config.yaml
model: "class-conditioned image flow-matching model"
dataset: "small charts drawn from random numbers"
train_examples: 203450
image_size: 32
horizontal_flip: false
conditioning: "class"
arch: "dit"
objective: "flow_matching"
cond_dim: 128
targets: ["items"]
num_classes: 6
cond_dropout: 0.2
logit_normal_time: true
norm: "layernorm"
activation: "squared_relu"
mlp_ratio: 4
head_dim: 64
fused_qkv: true
qk_norm: false
inner_norm: false
patch_size: [2, 2]
layers: 12
width: 160
positions: "relative_bias"
optimizer: "soap"
beta2: 0.95
lr: 0.0041
beta1: 0.9
shampoo_beta: 0.95
eps: 1e-08
precondition_frequency: 50
max_precond_dim: 1536
one_sided: true
adamw_lr_other_params: 0.0015
cautious_weight_decay: true
steps: 8100
batch_size: 128
epochs: 5.1
lr_schedule: "cosine"
final_lr_fraction: 0.01
warmup_steps: 160
weight_decay: 0.09
adamw_weight_decay_other_params: 0.05
Rows from block 2 of a small class-conditioned image flow-matching model, named by matrix and row number. Rows with one number belong to one neuron. Each number is 500 + 50 x the weight over its row's rms, rounded and kept within 0 to 999. All counts start at 0. Numbers have three digits each. After the name is the row's rms in percent of the matrix's.
After each neuron's rows are labels from the 100 images, of 14976 (inputs lightly noised), where the neuron reaches its highest value: "strongest on" is what is common among them. Only what is clearly more common there than usual is listed. The data: small charts drawn from random numbers. In brackets: how many of the 100.
# fc1: MLP up (model.blocks.2.mlp.fc1.weight, 640x160), inputs 0-53
# fc2: MLP down (model.blocks.2.mlp.fc2.weight, 160x640, transposed), outputs 0-53

fc1.2 114:560476508525417505416475551493523559454492488471496449470484540516603460463518561513476494512507524518577533471645422507424536483515514477592508487426592556505545
fc2.2 129:506504542603515490520520404509553548491433509469559568484463494509630519568500519492435470545462445491528505519398543589516372496525500434497509497516536467504500
strongest on: one colour (81); step chart (32); scatter plot (30)

fc1.357 090:568475584492517481496477484529425450544484474474534462409466579448491559629583603488443497562522484521492495493475482439487479471362509466527547495556462464427475
fc2.357 097:485535522460552479488535524509447521384499442540506477470515588480501479579462511447546478615591488469436493560484504442541484502523458490529438393454554472495483
strongest on: heat grid (60)

fc1.192 120:530451462499565495532474570527526349493483554501400520540475532550582465488611571486467487555466462506481435457407483529481434556488498551518479455415539490468480
fc2.192 121:521518494509522472595593501543441537483425500503607518588485500463515435549511559494448610473522502522417444576522508532516552524496434402483508461494515563502529
strongest on: lollipop chart (43); scatter plot (31); dip in the middle (30)

fc1.132 117:593418590505481534640513476492463561426489427478539532535454469465489492418495475544468487530452497478489444405608533423518512490424468524451466526578511511496522
fc2.132 117:446460533503538561420417530501526513532589486441571467536450508522497500549504465535476572533475510509521462475506453610475406495527488425472496540514419402464501
strongest on: line chart (33)

fc1.153 118:497499498451514456554503487483449434469552559536558519508525534489527483346496497473569451520555579545452526509604502476525435525505560454579470480510680482547527
fc2.153 099:466536505459598568431544466556421537600508518502429511450454512523455507565545499505554550522589512556448567473473516519576497513500531459518526516529526481450508
strongest on: one colour (87); histogram (43); bar chart (31)

fc1.196 140:640486626503518578454464470431529579486504546463553447497512561494501506472518502508503453562550541517512464384482484480528455450536365555481509464417474527507462
fc2.196 133:505437482629441519457466605448451543526477524501487491508541355474558541549498519511555495538521463471429554555445557514504467407499430561509540533501495604529460
strongest on: one colour (80); histogram (42)

fc1.76 101:588448485519502539435330574512527393474508461514484512546446549524562505555491439477536480614460492491458483514502503525344544525455493430479374467465403573452521
fc2.76 095:466512503558431455473565639531487473497455486537520561515582580460593501498584422495453525503468469398503533468454456484389605584459577535512455521389527453509561
strongest on: heat grid (28); histogram (26)

fc1.286 106:503535552469510520543521464495501578484453470493562473495549460525397504499494482490469550489562419528527554568544477492484454479490472530496474472484633493511550
fc2.286 115:514509533578506432517451366466507465469468489494515527448439520487549492467534491504502445504514488539556487461504509591479493455485554418508494485453532565520552
strongest on: lollipop chart (47)

fc1.603 059:520563463454444468555532512408521492480526643495478527440422494411478484544377521564514496543531546476506506507595437444500486466552539499508526488477467506495487
fc2.603 067:702414478484394412496586491523488509572479588545506510494479534503514559558465500473533528528480471477496496486489587445392486501489534490487445485439517519570543
strongest on: lollipop chart (29)

fc1.117 099:461609545490525559507419596539501479498468628457405543539528492524506528514471388484534468502447466549493540489486439500516455531472523540432502481490563543606537
fc2.117 108:528528510569503491555531656494563498431518454535590501521461433474502459549568447490449510525565451517494524539536525546526575448467454406528429549465514627464490
strongest on: lollipop chart (29)

fc1.120 122:495572493502526511496523443476534677512486559506536440456451448579629539504578492478555523544552497501541560445530447425445505471464528504537385506368532508571429
fc2.120 117:496499548516414480509312542563508336495503477486548460499498514446511519527513428522445524555522463516530399533505489555509476439509498535500453588533505506594510
strongest on: scatter plot (38)

fc1.211 121:494484602447552497576486503509569441552575551497565517553473422531584472503441524555449489521582566564452454384527477340493451494558461512500517473508542541485523
fc2.211 113:512457474422450519561446548489507495526603509447389453502571386483434486541508479517578537569494489541478591493400568565538462398550403574534468554520582635468451
strongest on: one colour (85); histogram (35)

fc1.93 107:522533460494506441534540639577555484509543511521411541502467508466486556474482458525588489547458531481494458446560442551494517460505492485588537389475518378631463
fc2.93 110:530508516538397495490340630457553482444460481503531498512487543523465508595508450503466496530477499475612553576603518449545512515522476476513506476462418406458522
strongest on: histogram (47); bar chart (30)

fc1.170 092:525493511480520513515527522475564494591495458492562524531501535439552505419514519524576449367512514519496434503537513475507446460584528484488397540473510426530485
fc2.170 091:458473564501515478474460555500567537401461514400549539452508442539490482494494467468551411387544488480501579492540479420397449429486443509464442479455508445524525
strongest on: radar chart (67)

fc1.564 062:464384492494500484490479527507540455523451359534508451528669530667497498456310525500525488461478491448507508522478499541527444470452489505454534502548475478495413
fc2.564 068:661474498519500456535493496537493622515519383553471499519615508489506521501624520533453509476553443538507526526485536497532452521549452508518540495512507458567500
strongest on: radar chart (47)

fc1.72 086:563500553523579559421582458496443481476506562519544486494494441477539550549492430498459577491515515475416541521525502473480527508483532516460502470419532584517527
fc2.72 090:534463550466493559513508495429459511446512552486497481545526514457563390503475373480520538509476481476557528535559355544510547491456388587510516486554522487544469
strongest on: line chart (32)

fc1.246 122:508470620494457463544502551464521473401501394526493529508480505493520484498522481460476492532436525527481463455496567474477447577402494638487534500482582479507532
fc2.246 123:530515483492561460421501489471658453568460471488576517561494511552497518525548489526492453515497448493490427546542450557545325450470406475455536466501471508513530
strongest on: lollipop chart (53)

fc1.491 122:465451473502479583541452576564453537528500479455401471551554535522586489446577439522497469507472440537535515578518513449538499523457526513555498500596498404555572
fc2.491 124:562571484449495536438427450501612440547563499461594533517446452465508457564568505469589502490459548438531543512589398461517528459524478467485538428465494573511541
strongest on: line chart (43); rising (34); lollipop chart (31)

fc1.295 095:501473502499541395604559499481519569533579511418550491476496465597518477484345450461504505476586466555544556426470477416525407491425461472462386514517579443515488
fc2.295 109:583539462544432410420518458527529382568518515487442496524522540517507548490490447507475487607456548497508497478499530512506537385557458578495524541436616500453537
strongest on: bar chart (40); items: eight (32); stacked bars (31)

fc1.486 093:488514540547494449451459467535581481539456496452507464473556539495561448479431532562507472512479519504457538588493465496448528451439444485570566568478458477494495
fc2.486 081:509455531548507456481501476545486499520567473554337439446517585513482566469429543447568467534504438539475535521440496502596399529543437519495504516485522489571504
strongest on: bubble chart (33); line chart (32)

fc1.62 124:574513550464464552635516481490483511543451463531553500578509456486405557464440440456473484521522539528553520484500559532415537564411490485570507390490578520545515
fc2.62 120:500524524505469491502517470448543491487471495489417523517504397445499543562492504518441461360457546501559529523491516523511443484519498465531504594457589584536462
strongest on: scatter plot (49); step chart (31)

fc1.340 095:524495485470464435513501461503517383501491424429490489557528430487484545668554530467536479534503445540471511522548473498554553560458596431517607483542538448555563
fc2.340 084:490452565550481407493583427523512510511502476473460468474507483437517594569446481465502493530456444466455486577506528547544509523496525494497530474601521462465447
strongest on: dark theme (97); ring chart (31)

fc1.459 071:421499594496513395502462450604485555551515523482535427500478572523426578411422533481510527457485534549495519438553513649429412505523455525502480469578424475479507
fc2.459 074:543501500527565487507503463488519492464462473465427563474445477491487549487410477507550489562511418513472496513512484520562527514484293496570496500618484496569572
strongest on: radar chart (57)

fc1.424 101:465514463435473476482535465491519393518515493469412469456458500473552498538661469521548562482500486471482560455564438474530475481535591507453547501491495446411574
fc2.424 108:475499544534514481482633481472617500471499493442580508515441387516544540597527505517510474470493546487404486525633531604529553430501562385454533558523506539476467
strongest on: dark theme (85); ring chart (26)

fc1.47 110:533530562561446555402424516497435560556535474519423517486515515472587532486527597533429521572592490501479516457442585445478425509373475502458468521469509567483510
fc2.47 114:540475521524553440578550431464513589571511508469512447574514508462572496575506502499506539616474558514511543485505456573497555482452501359501513501536482594542526
strongest on: line chart (32); peak in the middle (32); lollipop chart (29)

fc1.558 124:556465587498522523516461441425496486500529542523527525609476396538509496524484465527592461434544512477495471419540492360396448564669488475490431579478466544482483
fc2.558 125:507470473499426518531454627630582390525569497560447430511547478473469502474428490521515580551522566546500501508553457471572464559552427498556493528476495587388487
strongest on: histogram (25); area chart (25)

fc1.470 112:555500491424489514466557516560497483496445561476518582536534431448545515489457531502478458555546516530523476454403519548455439552507456496475479489360586534493590
fc2.470 106:492482483599454468542614477474512582455444509498564583588516394433535456546531568524475498619466515449477578526528550578525575529439501541509473450445475466551465
strongest on: one colour (85); dip in the middle (34); step chart (25)

fc1.578 042:579540496521451456498586576504567419516540476548528566439472533479525542495533487526543493472532386509459507436402524524460474446564561499538329568556528477448574
fc2.578 039:447474511530556512561582501511561482479562582465460532542553472475566469475529543533426497536583485487512527487600519495480479596450437575453462453474549488424518
strongest on: bar chart (39); stacked bars (35)

fc1.423 092:587469471436454469399506514454387484580465497548450475459463421511481513484550546528411479478512522499552466529517461406500517447496502488578515515471428478452530
fc2.423 102:483521471529501470426557593465524552469540471512427552493492543485504490628526435496547473542523506481422445417441486491506525477460539530512541490438463491537502
strongest on: heat grid (54)

fc1.572 118:493410460472521455585477474534501459564508460461519512444523608637526447494538486449520468474564436488484503503491547477508592503462456522515505466518548518549507
fc2.572 110:549521486572501482464545539505555403482484580410462508526534586515518528582333502514506475545482511455543522482534466529534401403510449567508494473431516539477528
strongest on: dark theme (72)

fc1.54 108:491427530539475499431485538525555447509480455511403455486561555535577462517570508470464455518557511493535559434424543522387316546463503516611475457400563512560601
fc2.54 120:520528562552570538426573458496515533504459506488622552554477472444602538598529456476440484549508548504519419538454564586477567472490497420479495508546434453542489
strongest on: one colour (83); step chart (47); scatter plot (28)

fc1.386 108:491565548574424406500564468531533423521526463503398443573560522554488489409430493477562485541498508447496516620626523582559524462467460563479478459467576622521591
fc2.386 109:545529520395584504483467472468390546523483501503487457467486497498444514552490432508553445471459573475412547462405522475507549504586466484570439556537551489501476
strongest on: radar chart (34); bubble chart (27)

fc1.146 109:493475485464560432527396513515541437455489339562442476519504512440575515500554447505546477565479563543534514402542553670533553503581495508493574415532586589520523
fc2.146 115:491500494417555519573506579523446589522521470611476434554545464483472494517490404503493596625531520494518428559580449416497546467498473470456555487465520474468503
strongest on: bar chart (31); stacked bars (27)

fc1.497 116:520485517446521539450449470477502595480417382493478517555539535462470593502497453498451543474583498519560489516415587541436520476545507477506480471541523427514527
fc2.497 110:509534514472578477524626469509458449606563499566596430467522458545498539426444490521490549536496503456470543489507507537523486480505503393451488451487560509465467
strongest on: lollipop chart (35)

fc1.503 129:468471481507521390442501520515431532509475490586483573520471463445513504442446466517479542514472480593474501508552456415475552470516412504344555522486387478556479
fc2.503 121:481466473443529596445408485510593563451461517521516527532498494474482542476518400498562572527516515504533486426364522485485534507572530483570463500432578496577516
strongest on: heat grid (92)

fc1.154 136:497446453612492501520519584554437455528548524538559494503502505501411520530536456548511417537478629539511441501463482541469564574449471459554573487513618463525489
fc2.154 125:472510496480469539455493633447576498521435512464579537441520462483477498558545446499528533588461449471489577585539477531499373504440554553489482494480509408563513
strongest on: one colour (89); histogram (62)

fc1.234 112:530485624481590489481488564466525499552431554516493517477451542483530455540554456493531583529545506532516554546501560522513523522398525525471474528454575527554588
fc2.234 115:492444511487370439578619511476448527412547482521530535512454470495558452416541473497449518566465470462484507483554440524540473542441452411524475543510492462558526
strongest on: lollipop chart (38); falling (31); line chart (28)

fc1.413 107:486446524535516464515496665524542428353536542475448503485476546559532464553526487540462554536470526491471492518545606452468570431396453448488570488492433569390482
fc2.413 102:465567516518541400551490692521508516522459508552577562483544560585539568553541521495504499651483544510483484482514490485423443455562514497433508556492463472458561
strongest on: histogram (26)

fc1.282 093:548483471471527413417557590428530470521384449529524529549534539457598435461533549450555527484430530513519509563471505421552530490543470518527508539446474469503434
fc2.282 092:478484592497568387552569581512465565531475500422459532458509569466533546640509499490493418445470506540491486466495486558492543440532461470584505455500488443559514
strongest on: heat grid (79)